python train.py --arch="resnext" --model="rotation predictor" --dataset="scattered letters and digits in many colours" --train_examples=195000 --image_size=32 --crop_scale_min=1 --horizontal_flip=false --norm="batchnorm" --hidden_act="silu" --depths=[2, 2, 2, 2] --kernel_size=3 --stem="deep" --avg_pool_shortcut=true --widths=[128, 224, 384, 672] --init="orthogonal" --residual_init="zero_last" --optimizer="soap" --beta2=0.95 --learning_rate=0.0023 --beta1=0.95 --shampoo_beta=0.95 --eps=1e-08 --precondition_frequency=32 --max_precond_dim=512 --merge_dims=false --one_sided=false --adamw_lr_other_params=0.00076 --max_grad_norm=1.0 --max_steps=13000 --batch_size=256 --epochs=17.1 --lr_schedule="cosine" --final_lr_fraction=0 --warmup_steps=260 --weight_decay=0.1 --adamw_weight_decay_other_params=0.05
Rows from block 3 of a small rotation predictor, named by matrix and row number. Rows with one number belong to one channel. Each number is 500 + 50 x the weight over its row's rms, rounded and kept within 0 to 999. All counts start at 0. Numbers have three digits each. After the name is the row's rms in percent of the matrix's.
After each channel's rows are labels from the 100 images, of 14848, where the channel reaches its highest value: "responds to" is what is common among them. Only what is clearly more common there than usual is listed. The data: scattered letters and digits in many colours. In brackets: how many of the 100.
# convs1: grouped (8 groups) 3x3 conv (model.blocks.3.convs.1.weight, 112x14x3x3), inputs within the group 0-13, a 3x3 kernel for each
# convs2: expand pointwise conv (model.blocks.3.convs.2.weight, 224x112x1x1, transposed), outputs 0-111

convs1.30 104:464514560500539507423405439451541583494530593474440479529543479496440450424450484486484504503509500470553522438517523432538537449568519488563474500543437545527466443424485482551471569549332515519565431436477425504613563467411553552561476511411500483446507497446559486508432501547483520581391551504456417466480468452468507494542450467571515495492515424563564443532554429568478480
convs2.30 107:567526527550492463463542455510562528432561548494481557542503492454535522438537416515546517595503472561602524536499471378414540475485482382410524433556548506404519517460488478510393451641509562453529493509443469411564505520470481609525476545540535532451494581456539442466495481476400410534415474476527532512478492585469394508602506522501
responds to: the character R (69); orange (43); count: six (41); the character P (27)

convs1.111 094:418568513424574528528556486503512429514538531453495490511485532505522508498490552420517574467442563503580589491429470444548512454530520507493491509483511456547520475439537465547486517490546578438506470534491499470406520469472518552405599528455465531478509580447517471428495486435472508492531467528608514398599483478538409365516492549450522565423473525552612389552518448589476397
convs2.111 099:452555514507454513541440480429475491582506386483464587508513440489439523500480572560593487438541414490546496543409529597484520539448478549507539417484582468557545466518430507482494512517465439503451577495537436467584418450456540486468485464507474409447475456458474498592439561462463467537481462462501549467495564454540378454481516462468
responds to: the character B (43); the character G (40); largest: B (36); largest: G (28)

convs1.8 101:424477433506516449584481421528428459540522454534567524498437448512548506486455480462478566446452477484507421444547524456549527416440567517506449549538457464543496581522482516544493459494554372473468555502416534517494549518452507520475427575519520504420532480524469529468468499524478497469458515498417427458559467437681545566596558422450548566411536590488524521457482567504417463
convs2.8 107:420459489523516512536462423448586533491450539455562480409455459474594501540540446442450487455495462470479409545432501527522574503456427494481552545482441523557464475512556424433470522386628476522420432324531468479505476511554482382590457439410481475481503487467501499549458466551520461476490507519505538376526464529425522485569509432479
responds to: the character O (31); the character 6 (28); the character D (25)

convs1.105 097:502490406539527536418559531610559429494498531426480559483513518578472518487438524519468441524520501480521556514403503510544472443505530512493512430584495442527504494526492514468508512488487383485543548530511493483391387428430475495461581588540487462445550557450448565514536580470492518494454469434545461412514576418541495424483517490525518464429498545449417427589430485590558386
convs2.105 108:462417507566549479514520526468424461508567482485566495489464492512556498522498463500501484499576464561471487460528443504474429472442457500533493499451387589519543544476474560535545524532531406579557510529526464583499486513495519523551458578540524523378539505382442594509605452478425513412536497501438512525562481501494482502481539521373
responds to: the character G (82)

convs1.81 092:528515534520507504413446468474451402482497467504580620500461535525544503462466463399454496488544435579500513506497432525503489565544494540547432512479539490521440464462493446453393599608493522476542490496464476456497460439439531496496558521490502611617507596524434450536484498428466563546516527484510519547506511506510535529564552568437449495448416449516531585472420335513475423
convs2.81 103:504520489569543511551490507402495447568501623492540582422558550476550554524463522486528498476599497426439510405589530539496492519448499537563559422496501377506548532537485498576399475437494486586614512551550521517418504451552499522570531412469471469539543507501497515460488483474466516372519445569478615550475483502499403513518480506513
responds to: yellow (41); pink (40); the character A (39); the character P (34)

convs1.23 089:543491472422475477487469470484498454416477435524505589638639437466433375508419511474460507506484515454477467548480567444557515514512587436438530477482480510513599502515431482440531471510534499607534537529526553504476492495486527497557538477475442430493499462477465493518547425441456441491454461563472483397553479531563541546497450433391479520491498550593520492515434452387464606
convs2.23 104:475524481553566500496493599441467481631495530507528503516462430484519588512492493502458456448546553605491494473545465581533434504489479604439520508461492460511458566541570534350466496551500522520491465568511467410521494492624520561500525534475571422523582544555500537477476566476518433585520560504426530456587496501513470373575565520413
responds to: the character 2 (38); count: six (36); the character Q (33)

convs1.46 085:445501449522463507560543551506431448505476529489493480513467470438448474478477432465419556459501493498471463550577540514547605449425588617574498487492535465468434425560654553454526451514419473565494418453494426446413487465481447570487457486582447529601499489536508433438556525429550490485392506442422454530539491384525523461559474494566511489507531486480525502478477445490464435
convs2.46 097:478563563567453457491451510426479482385494466490506502497548460514518491447555437472400528471570537532473519593471457484486430564580477543481482520505567436521425541505440457478477465524503491475506404475405504470483515585435461488472521565429485454564481546622563426490493504502576491474484600525490487580450556530468543543442477483498
responds to: yellow (44); orange (41); white (40); the character R (32)

convs1.49 096:523495510459445522477433489416506553477378413552502456524611553511451505589490447413448497537497464538535546406458428491494478602515512492545510478504548466463500562551450450456465513497449539554498394554588444417431451460439561542420537531516506554496472502510486551446428542545411478484538469430397455426557463465466655527516469483514532502460542521463459534493444488550553517
convs2.49 103:428521541573470477478534494507433491513562474405505472486510395448530473531488406460510502461389517463480504513562468482565535553504495481469501491464379478490486462495541462506566538542546496521516470453523427535462521470436559476470447458480508512467532476513507579473546488540452420414513526463621422508461535429535468502484454416558
responds to: the character X (52); largest: X (42)

convs1.68 120:470453389543570571512472488541412416584542573409468561367503554592452428540498532433517501473511594514505492459500493535491563517447492449453480543507456495519532502535521502529561415485438595488521476564541412401469462517505484417471523576498541599585359392505575474390525548530494481508523506451480541495428470459506469474471505486524520489486518467552490494466556526470490481
convs2.68 098:407451580459555551490472562493480492533546471482523539437530491478443512538502558513404518437477517473477491417559479460533506451544471455485558497571492479546589476420523410507482576420467468460601543367507539589571513463450524611528466363494475515449523499454490602490507461546471447583498573529575542488455468471370545569510443554363
responds to: the character 0 (48); largest: 0 (44); the character O (31)

convs1.87 102:495443518464535485410557491521471519515486518503507459613630481653510463402526493552527495536480464454491448537526569510469520371440512573435611509455537443478467498521421553481508605568452428469483478478523528530499440510469479539475521492540562484473519475496493476495551455359449525461507521498533499584453463487412467472419519448440547528422464509554479519602542463415564469
convs2.87 097:436487482504549526529526419528526488490460564460453527508445552499505528627463446505476509521493684568556461541517517534444500469606423500493486567530562577497415497593533477426442447453509534502395554567489621630485512517510499456513568559508531464570448549561500460540518450490553466409512600499481513557495454512494553514460479552496
responds to: the character K (68); largest: K (37)

convs1.34 088:416436526442517398580540527498481413480524520468586615503554475496463525521425557479596514467496487489420459522491454550427504475478552512555534472529498498497405535431457456444383483484431500506446489543554502548556489575506433525399468557437486527554530480541513520529425481413495428365462502533513474583488537560535430476516543512419502420555543515576508558536459480580559538
convs2.34 103:555492469539452491562430443517499548486589561527433462524434553512496457478456479470410535476525505510534396471484480563448479460489498578456496458588545557552428462492467518552464554461457509571520525527468515520481505487503542533487467640454421476583519506493504459473510554463444487590551503449536441515549543526480482464505511567536
responds to: the character E (36); largest: E (27)

convs1.88 106:529441487560538486533537531383415434443526577476471552432548517430443456516567636432514550542575560517434449543618639561481495481461416545549534494536587525467399453396479414460519576509549538504480497490477500502482466452520478478466494513487413461393540502475477528480519524470480432402470486504490501525552539492515491449498421459512544494466470567453478501494487532576568477
convs2.88 101:506511476574515441472436593471483568563523490479599493550462605442473479576469455538476474568416424496526435541492508545527493541457408618489534571453496475357522565491477487376522485522447423481514468448435493562552478455456545555459500529453528511469517465446479416500464510544580418493589456520422516551440482480483399528508488526421
responds to: the character R (48); yellow (41); the character K (29)

convs1.94 102:545498414554517465451452506538432552519487495435527476482581514434438518407467411478506514409525513454414517517550398409593545366584527477472524489433471524502504552497444631482461504552471434471453518488452540496534481513526502473540553479452544483434507509555475497414479510532456477511567442472512539430454592526413536496492522488376552623441467502455519449495539431432494535
convs2.94 100:530481472544510478563539414408435511474473410486472485447520517498468551416569523535372429536488491498413590542402447429421552555499518508577471417523586491475486500474449488593491599453514522494503397513483568599529440520426510469576460555485554519557577550554437436468510512488523588471446473412453517571481496523492479488465460435511
responds to: the character G (60); largest: G (40); the character C (30)

convs1.1 095:498439412411524489536541576500508519542451402404480474451414485545549502535483497516489506535530449518483456567487422418458521490537535477507370521523606512515607496567540502469443489539570381491451538545530587424467475462427458389425446493588384458477496466476572452524474419536445575502524519454498522535506534537504538386467492501457544524491446508528514437519473539491548476
convs2.1 099:481533512442511594554486527455519431541501572514482615588388532553504484556501566435471486502449484491417496536429555494482506499479480488476526463551592455534418468546485543455454437533463458427493556567532444469479519475527382523504499601440476460496479536490430526536614499540436458364454508438548456517396490493490502592462471442513
responds to: the character Z (46); the character 7 (38); largest: Z (25)

convs1.96 097:479485506462492511502558461420454438471542416433454504505397427607558410481554558447478506578433439541501513477551574479460496590441487536549467458445561532497532514535513470520555456515480483511521541453489515468479498462547536520526521519489536489473515543525441484523557509401497482526515491493468537443442515586448456564436372409555479427460462458585468435650604381477544521
convs2.96 108:508468492510512459564495546493510485545547522456438470490568425488384514509545554501547540439583616444470451472494468550494466398551507536566563539474534415548397465511367526560504431580515574401544478453419568461423396441518495445404474551427599431514463464522507491542574574449358538353464515510460455464591536466553461501457512477513
responds to: the character O (39); the character D (29); largest: O (25); largest: D (25)

convs1.4 102:560526544447541465448512532453470538492479434499421446525471457478491494462534496599582490468499555524421548476467410551518479498555491504499501435460474468491459458556505510416536500467521365536571404415466617490475440478475600443432556516459557471506559525447465551477563501479485521499471545465527542579487496507446485561445450439522532427545599527552502442494543613358492598
convs2.4 091:550508485485521482426529471593483509530452559544559530459457460491492536506482487449553472451551527530458456399419579572606553553530462460466597594481453551540492499473572492498510506590488549505492457520564499508616549485558446533559543490413487448593553551456551461516359438532495527629555490454504610489505470543465559530533436581482
responds to: orange (47); white (46); yellow (40); pink (40)

convs1.51 097:477617561416504586466522474457521470469521551503570538468509409508521419523533436459521433461476486525555444435481483483531463547535468629565535505481490467475591518507388466544475514548485594545463478525465422488448480429519536496542553415462480513486455555549470418434562512405495522474486581459409517501472540541474467490542467534616486416513490511442540546411521567387428469
convs2.51 116:552467528492491488610572549459463487537500460508441539454531508536487513482563549484428519510541563546315458541456491494412448528471494538536542418443530540512494468428534576557472514458531456524517644528498609521520407428474536451441439506623467434481466509470456483411513528476446486493543440513530524477517355562515481478545501547438
responds to: the character 1 (29)

convs1.101 105:477463485444463557443520522437465522409462494475509462483499457490496467526522557521439565475478602442538559390527534405507522466523471513463503531459521525514532503517480506491495488507490526495516522458591591450443495478486470575493618498410539502394506515495432566531391476540442507534532530495505551421528512485476431535472530482511478538419509523637481324599428503622497412
convs2.101 103:411430581537457388522576488553511541500451428532551478549590541449587392567504517534451571502517494533415574525364542549542553500498533524474572559518451524501504486569477503461514416579508478476486476534525426509470471536498511454483572526458549515547488572481384444501384529607522415478577550525519443466412423484509482602562510442452
responds to: the character G (71); largest: G (67); the character C (29)

convs1.3 105:403540334507477543559594594533505421489513465531532533511453460543501471463499455502443501528540476461503501426512566433505499453376475622531526538550537394436507584460482542551533424448515463518463513514555519484565525587502464503567428407496504527515499489512563493542521466458516500480532519487489478414513476479572536512563538627476451489413396445495561517505423485557528453
convs2.3 098:457513481476542474494496580507457409483496529487529459437475548455657509569503570557415437476468439447419527530449439481502475507522451475473547504403426484542473522401495464508484526515594550484527545564602396480462516466500467463545489471449523564532431600503627465511485421443501448501573498549496535454576500499480544572550452494462
responds to: the character 6 (31)

convs1.57 094:443541570399520515468452442465445514500540527502496465511458497556484439527538485533568685426470564442421402511551459502505525481479482457441478475496558528517463433638549450532503449454361530495464470460549486455548514488440521498463518505534469525462481482528476423496433488426536553508520447602509454447512619417492557519593448522536436549515466596507431455530533508483506506
convs2.57 095:536479610397584472471576524526399536540591554472439609534535486506517432474460509446509422456441535509542469529510416440538543451459471531443523541452485482494441570505528525428553512502517503506394554586502570486475443487407569440553475572475505555427482532477491485601532471461480480486427442364508472513526470405464515607487543523496
responds to: orange (40); the character T (31)

convs1.66 096:472567627540438597480583620538538496487471412546478504496460464497450480597583475407480538461584462486428559571528521477527472566537492488446469505462450528529484456486430511493474488506456624565457500503440522507369562474427412452507560433472537517371553481433545529500523498513530522497473517436491543451545516511538511477480502486505512517486437480627465444493439451545460432
convs2.66 102:471575494396486486450469543511481651461499450488444474470503549530537559509584542374511617458495537607555381514536569503432432418537475521495484484447451548512525496408538414451547470416536442549512509496468583489592520509501503437588535479529521489550609504514577453494462510560455487547509532486551530525519449454442535405429526606487
responds to: the character E (58); largest: E (56); the character B (42); largest: B (35)

convs1.89 096:408464464406555466384554507419482504524568491553560499589468466491493428572573502519522520565529377461463491554497469656489464409467465533540520520479477459479466428457481495512444594588524542478476461505514484467509518530490486480473543493467397404487470509514550487575490468506423488528450466548458419453503518457473561492475499550506539585416472396415535524539486498555540608
convs2.89 099:469489480576419541443548456514469455457530528624477512472530399490515479562405552524467542542459435519515498496526374495575595439443577494525459599520492540395569537557453517496539488535480543546567575524550520445574545427528416483464547550533467501501534473495468472489525508475520538485480428441467467512443489541556595471483437500544
responds to: the character R (39); the character H (33)

convs1.39 109:539509401462553519458491495498542470529466427552506477523478553513540509474564505502455472443521498440584498420424511396529477442553499480558467441518437476569533557414519579408545504464488489531448482498498478503470519467448429458544610572524475449529452477501533552555363444500347648562501533416473503587492509476506502488481439522467537517524470436544591484496567425523469439
convs2.39 097:508626534547504538548683435438540517496477530419491521477556508541492573509333498543564388509532542502466486479481426491444564437363487606479474469452576435414528494479492576514445464552493493548536462505530537564522551532526506505601497462424609414504529558437444456490562508444480543547520472508514574424502488462520596456530573455463
responds to: yellow (40); the character F (28); the character 4 (25)

convs1.73 106:498440461572491531525510447566508387494419551446505498473497539462505435496472536430468568374462461422509509565495507475500521472458497428481456542593534484565528539589446502547494379497545442538433427591483513485532462467440512510556456420478552355467552494551446565510489500603538474526525466457585501478519522485514466508444453390466469478605558602487478514496521557506483434
convs2.73 098:504490614440479418520558563515436464484492472422493473453447456463529567486463538527463555536475493520474431468508571486516522450510465501419523532458463490477526476641452508547481559484503491432460497541514473381491431516475512489584527545507539532493516522501493552674594547507503468473546586502485516439580450424496480500514562529534
responds to: the character 8 (27); the character W (26)

convs1.52 104:470555512495509466507455481381431536480439592464476641446456486424487582388539668495488531503428500522548507554489456513594404505458448426479504501542560498526489542554527447485569438410503438526553546539447477562421520449550555545487493481540506559500490528444523472429440459425527460533560543517427566501474540550467558472502521451533497502551481496411543572475506529442507535
convs2.52 102:551449451482442447500507489442443488521514622500617399443436460516530492466542518349512518541425416435471506511548431534507477568593544440460438436567435537495504475424569521526525501504443469548435493544473502472467510578472483474437537469426481480543510498522440445430521517543492633481483434511439508580460425534574539459466481431534
responds to: the character 8 (39); largest: 8 (26)

convs1.90 107:429517473535436543464546554517417484457544497516481487480511464426465413494525561516467466466508547518472606516534516450464477425499539502540582483444444473528495475426456551545524492448427461480508553540458522459460423517500550496481516488520499528558511517501535510528524579574492520371480427464429411446412516552588596565392423447407538478609528500534565585557501469389438431
convs2.90 101:470480582447501486502464587462429463494554572385566476505561515509508426523501462528519500528519510471533470504530535524505435523498520517495403490465530373615520458532547589462488480544505442523515454496555444503551478459518467404472544434445544553588505619481507491495379464474613441535507443570485448453479391431439520437474464447418
responds to: the character 2 (53); largest: 2 (50)

convs1.67 102:468535486465482447401570469466421457465534455507606563384466522592550462544488409459481447458486471494509531500490609464503542443452489432482544502468454531512513455440483407499429468506565476424531605477538549508505451540483495484537624465498476538534470528543452453452467504491503488552486447474487511534441476514458463475620486469552524493431461486380462495576460490665558565
convs2.67 102:416564473511505446575428438457550478517456491584510531442535479513469536500537555530572414433501506425468473486572474480465515498530441570584432458501562512531492558506587495526463531434530515472536509495520501559443506481559460409540609470520604452440546434481504532589600483414423478518537554552545528553487502528471516399505525503570
responds to: the character 0 (45); largest: 0 (39); the character O (34)

convs1.83 090:500527510525446494518527439452461445400482520470490481492500552500519517422471501417493484536426523549432469494562482444595527496563520610479394509435414506431526496338423636461453623456395462491547460470534525499500511424445467474430465551555506534444567442457514424466460518556466568525486537524535578521523467472494484470565538516500474515472521479546582442500544466445574498
convs2.83 101:524490475427585556500461497482420461566515503544566562484478554500491510453484476550560504511489434491568502520409433499494505481501559540455549518502439428547370510428469385577461488527526495507387547543443471455540490507502472547511505511432464469486419617465456520633496483508586467397443455647480543508559419530463495504608519465399
responds to: the character X (73); largest: X (49)

convs1.55 096:460469427484458480526505602486594566457503568354469513531494444516486400435575470497484472499482468537575537482409417527489424475525535536500457478529524487483444496538426501461483472546504563500425566531385556514456482418578557540513426537485546435425511513399527516491452512578506437495553521512421561544494592525429558536439468563521565477592523478576525518555491531439551534
convs2.55 101:552530519482447469483422513552451491455487446408496562511493436480464456412490479459492379573546472557501463489484442450490530502574557539475411462512524529522480530535384534530467497594462505495478502509433508566453401587454540547416553556567479564475537528547507615441505498452470595473415501515508497543510489505509526518426490423511
responds to: the character 8 (28); the character 0 (25)

convs1.48 091:491457505451519528530516518531460463491555520535495504542551520519512482545573454535434486498528448535495465487579499448546576383581549525546541449472557519495511497585452539551488581496427545508499581424434616427450530531424417522465471453443447505503414508520465522526558521438448501490457485458502519359529530433531507355519513495470496542484444551461441454537503410624517375
convs2.48 096:488532456431487506426426452671542509526462487566561481490510432529486454512488396599500470474335554492546458545531450506540428559540432472588460622481522523468519467540561547549488484500405460580478502492486488506513442512467493474580497544530580566494426559517511393474567527477483515535482506506472423494403497559438511445474494453509
responds to: white (43); the character U (39); the character 8 (29); the character J (26)

convs1.47 108:482579446403508585459466573548516520462518470411414497490492382468557399504483615518442456506533502515574494462604463450516496337485536546550536483555512489459466483466456534510529421505547543541519533475464430590458520556479526465527498475535420473505477513466457545481600521470525495436507532452511518394462606469455541485497434494520506438541593424525487513503476504488563611
convs2.47 101:592527468449552500586560417495577442525461431486420511520466460462491501519415483458472460503495516513430433605528450477477536570408540540534460466524418577525531543409505480536401493551525599570554570473530552531533460625564521482535468476551547590548440568446526462559551495547508582447460543497510469435494558451434489529486524563475
responds to: the character 6 (54); yellow (50); pink (46); white (44)

convs1.102 096:482436536479407550439474576447466476471476515521433554490536531515529491453495571525500474528433419433447550615472458551458533546488561529548458527512442509495497462538515497513457492495422514553400485540466471629481496462581425428577399462575424501601381443541365535577558518456445521526564535495443480474458545502499554439549493474540497496531426519442569537496541503510539463
convs2.102 103:378572510412496499428452497492532537564539474489509598482519454458412489604483524528523445388574507471537506515516557543559470509402458573550545577468565519497491532567472471540494538400461547559510499479498488472549480531468431513578479506467550450468506589425472508443484573496579492576547581584527579460451432412500450556436423486462
responds to: the character 8 (30); the character G (27)

convs1.53 114:479486548443515489514516522489477460556540492446446439488492499574456504432482436637494520409477520490500458553528381497593493458469458477488496573508424454531541547536428582517548560432488574521581566478464404462466419494436477511569549504362480493523428519562496477545548458493502529522393478498485603578522511463483415431495503472496510481564551515445524602549464529530473391
convs2.53 107:436546413589514522545433500618470509503433641535516503541486519553470533477539503448384549580570509460442544466575509520475492511569496530493576472463483430598610515471531530525521522546490508460431431501376493431453517464518497551488513521506579421469533427576502501596534527484536438451496547583460491468516546515475490441577530452432
responds to: yellow (42); white (40); the character C (28)

convs1.19 100:467542478499518506607482415332514540418505541478529492487516490452503529555453537505498421592503465530485485520482483509511472429469511449505477476454456435566545575576429519500491589500512479546541486509549502432530529579461525536420499500463501514402480552435515589434529501378575512366640509379476586524455562501510476506465502433452506475442515474585486482496478516458516482
convs2.19 106:479495467525468458539510497535536469504369428461402429534544551505438500545566490441458414512516550500532465451477543617432421482458533475571463596496536558498471422453543446428479531468465509521482495487528479471575533487573589462427497532517383490485446497473357456423544424530492541464530418429550521440485495440541559540501473547410
responds to: the character O (46); the character Q (34); the character 9 (30); largest: 9 (25)

convs1.20 096:540531483442510445473492428539596544528463644494581496487459465459578576452513442554443489473489523497461492459434436542577498495548528461370453522514428559450495516568561452432571503514456517530530501513513493478454489487478464473479431465510485428508522445434459428543507458457529556427369402384545550652500483461497499507563533414471428472472555495472521496501508504452558519
convs2.20 103:517512533457537532515556509468462449492552466474539540482454537502566396543474512467534399475525452538520404425420501420453485501451508454473557498516471479502507520570546428577468506490517519469498610504463453531514522503451451556500442495509517485595564481514478515617460575505575513582456436461531421511557454536561431495506493531541
responds to: the character 8 (36); largest: 8 (32); the character B (27)

convs1.63 094:418488542540439494581390432483415485467489459576360552484547461389503508419445605470519490524465529534434460412502568484430567509454480487472460543471454462547524549483472484511475564502502435616561414478543452448484618491501449523469385586514518506467479501509486507535446502483531486507547514449535463546569527502473481528433587497445469560498437539570526511439528520462500593
convs2.63 094:482532452515473492432513541483459448483486399472441500467461500526507474442512448473460493482563509566545484572434465516458479510405586490514422482503510552528610513498457532473482407423479459570512534397487566596507509489506482507597574531549482538462549552462550491505523534567516502547484491392566526545438524519438548530488483569451
responds to: the character 6 (33); the character B (31); largest: 6 (29)

convs1.54 100:519486425449548576512435534523514586450472536456494476447502487530488429587492425472486461625445451548570556411475580503446437468562406522496496476481547520444439458522447395509498546540536479451494501446465650517465573521589470507498434504544422438477485490426457571498488450597505442441542525538531521583518503556548518554446518521490465468423525497450427460546498518612489534
convs2.54 104:462512547487520471451520445472476606442500477487515506507405508391476492450536535464471499496557499525538614566521448489473468467583403511500518519530445426588625505497536511492436544573409576469582463526436618498416499490466413456558529536485586425517566450627550559544512541492529482505489566537541399578523585490575502538497508511550
responds to: white (48); yellow (46); orange (42); the character 9 (29)

convs1.91 096:458512452530565483531483532449464436545508447498520545467465468419433416572499441521520518536579528404408587454481458523528469462519611535551536493536442505404468386482493507519471556521510565485516480516518502463515559565561481492516507483501484477593494529481527455485496574483503495549527437500351494500499482365599573551449426409615568498499525643482524498473498524470464486
convs2.91 097:461447527576545518495486556529540502441426534335541489485559533437440540518587501518513518508492511472523519465577488495540453440558519464471467367598481429457535530426578480493574486543551564590530485512419435546450533463500442551505398569514471489545538510449587375520492486384555511411491504547464556535486483532432523461596571512531
responds to: the character R (39); count: six (35); the character P (29); the character H (27)

convs1.27 091:483451509523482526440387479520460492535443558553509445431476537517473384603526484557514499485470482496534470616433439621593420551505496425464432464519452515498457534501492482501471565639545496509550514465491491470493460477510526488532526482440523516463494590513545417474455443460555505479595495457547499544445492454435511471499416493411416582543371425502551502472498577440443502
convs2.27 097:463521461593498559557520469600560531495442566468556544425477530427550416501487506500555496432527476601486570468521468579423514548544448514471525443415466554584455595466518516456519480486550489480429601526521460532467570548539402532539481481456564502472457552436520459533401407554543522499476534499457449533500517421506513550534503515514
responds to: the character X (81); pink (40); largest: X (25)

convs1.22 098:478509425565495424465526452542543387526512439522466441434529633536540545497438460529501490439499482474473511401492684497566653531515373407507478428481531519540493539490557480416546495491515507506471490505507493511523486535443424551483466543572528447488529481502549390478490548464487526524487470503576527438484496476513509531557517386489554458424520487543520501561487478421428509
convs2.22 097:566432557519484557445578529416448521515548469517523457431553433518487466374445462535513562586501438521502553430501571562431548542527532498546473532509502480530573569506445511448411487527462483525538556353488543487545471472496553430506462398447472476490494498512531626442498488546481441534456570510513563391564418469486533562489490473418
responds to: yellow (44); the character Q (42); the character X (30)

convs1.14 091:478507491500510527568525431566357371552425435509440556505493490561498498685445470454506534474522511416498496484482485561498451608548404557448476544464488536407468478521551474501529484502463445426541506450528517533578424588582472539481555519524486557484434523464416526456500461434507456438553561398444411540482528474449492479512454496527513512497458444443500491497566515503534479
convs2.14 101:543428481499505506465566571474522498492530574522504555523554435568496465508530562496548572489596474530486483468459503478476453510404560545501403460516483421590505363541512525384468430448486384571460572515460509579479426506545607543518557526579462473516546491423508557426396458509463559469507488488487521508453556536429456541488521557412
responds to: the character X (66); largest: X (41)

convs1.26 092:573528517539501511400422422515475447469457390473511566470498554570553515535501418490505490479512497470553521538539557577501383461459442627563406436384525570512498450513528443495507495549529518469493537570513465516502551456460543523464504489458480436564467525515516462468530493480560562525428453406484470481451514507518532496580574551378366401545485445536522498438461465517437469
convs2.26 100:457492576574609501437466562497507507439558512525508526553514416480542466494408518464492539439421470347489528482494601512469446469527422481463506567422404504525576453500505509538447497429576484545590458523488475528442454494557469487586458498479551457595498565515503500471528519486554521573556476546481547484503570534559502452470463556498
responds to: the character X (72); largest: X (49)

convs1.13 103:551550398574477404452464410556484484559514424487493405592488441458528544445496540371505532484542485480533527399482569520479484554549423477520441509494508547510494577457454506536503525493549496473515544503461629429403596627432540485477543489454574561445501543465547462478602463470548514492511424519463510497509474447511528460476503575455476592527511552433483533447545513451560506
convs2.13 108:510516503442537426452521424529480488588527402557468482543456521576487623489514474459434484527476440514467561471550455535583437569416489559468556471418415485416495541569481528633505504523524474511573442562517593583591535554581549494456491526503423440376421520460500595405478475516540467591540401570511492555461568497528545532541517621495
responds to: the character G (61); pink (43); orange (42); the character C (38)

convs1.99 087:445464449490510476490538518514463491469588506469493530523469517531372541502496525497615398449562588480559482492493515537467486499535510493550506445514486448481483520485545505532521496549484491478509474550490425545502400452502552502467607428538561519346572435436468599521532531460481490510475490458616301463568428461430448491492518523495489425475460531498470455490450471551390498
convs2.99 089:448504527450414329531453511483459491481479486558503566547479403520539464492476538498492465496439497470462516451452530541526506471417517456583483538504521459560464540475460534552535529505508517507533499526459434558511582520566466472472467503528476539494498444492438468509505510541526493465514554547498542512539518461498497537538527519513
responds to: the character G (61); largest: G (27)

convs1.29 104:464485430535498522533540500507562516522481404425527508453518497427515489511508540472453468467487465639479480438485529514441449600524462479519541500447529416589528498475499530377480633430390519501455439498500530493528582522439541586580476447434463535495451483479461558501472520418549470436593598408480429510519508514432458479502543458501474522494519436395502575508520554581443557
convs2.29 099:447407475495483550497446541460507572473550551540552493456564516519486497463437466400509479428539535409519597435538475473565525432632473382528457529542454511581530418454529454532455393510452460503500436508463554447449454548459395496476495551532529504520477476468590433580505521497542513444466572539567496500469446456513569520460390435432
responds to: the character K (54)

convs1.38 096:440425515454523523361537443488466575518468574532501572484525458493469484431584463473458542477455513473540423483588497534604413569536462534467552539488518482491456534444448519482454499439509492505436496470537516509563515521487533479491445462558607547504484568436501513489397460581460473618375459616486475475481490510485512514389580454453552447475566463480510484480482509447592411
convs2.38 091:557479509408481503473431584507426425428501439610481455496454493559490520416577584494538472441526417516505490457495489481526457510512542528478444517478475563505453468401479547535419541526553536468558567536524424516457555485553434519479381593493470533448487421567515474438519494449420488608441516480524423517506516504494539498440441452506
responds to: the character 6 (44); the character 8 (36)

convs1.86 097:466460494499450502477451500513451529485503482423528458387500659436465575496439582429496505442557522444664557520453482484480523486510417554505358500481459492472508470459535450513479450578450559543503540510476528487532527514483543504503545472497469567386480528451478584504491463543494505487543473495442435506416531447455602466432472631473515570451488539472426479442569533467484467
convs2.86 098:527481514483503512542481617396519513510451465565455452527373476522504472496477517534505424465492509485543570546535479543355505480563455539436480482459536496548444444474495514565433406482433431468538508422496430426514514489498460376503521558457436471463545482511476481624501495592575474504483467489487484493509486447473535431416459479439
responds to: the character K (74); largest: K (31)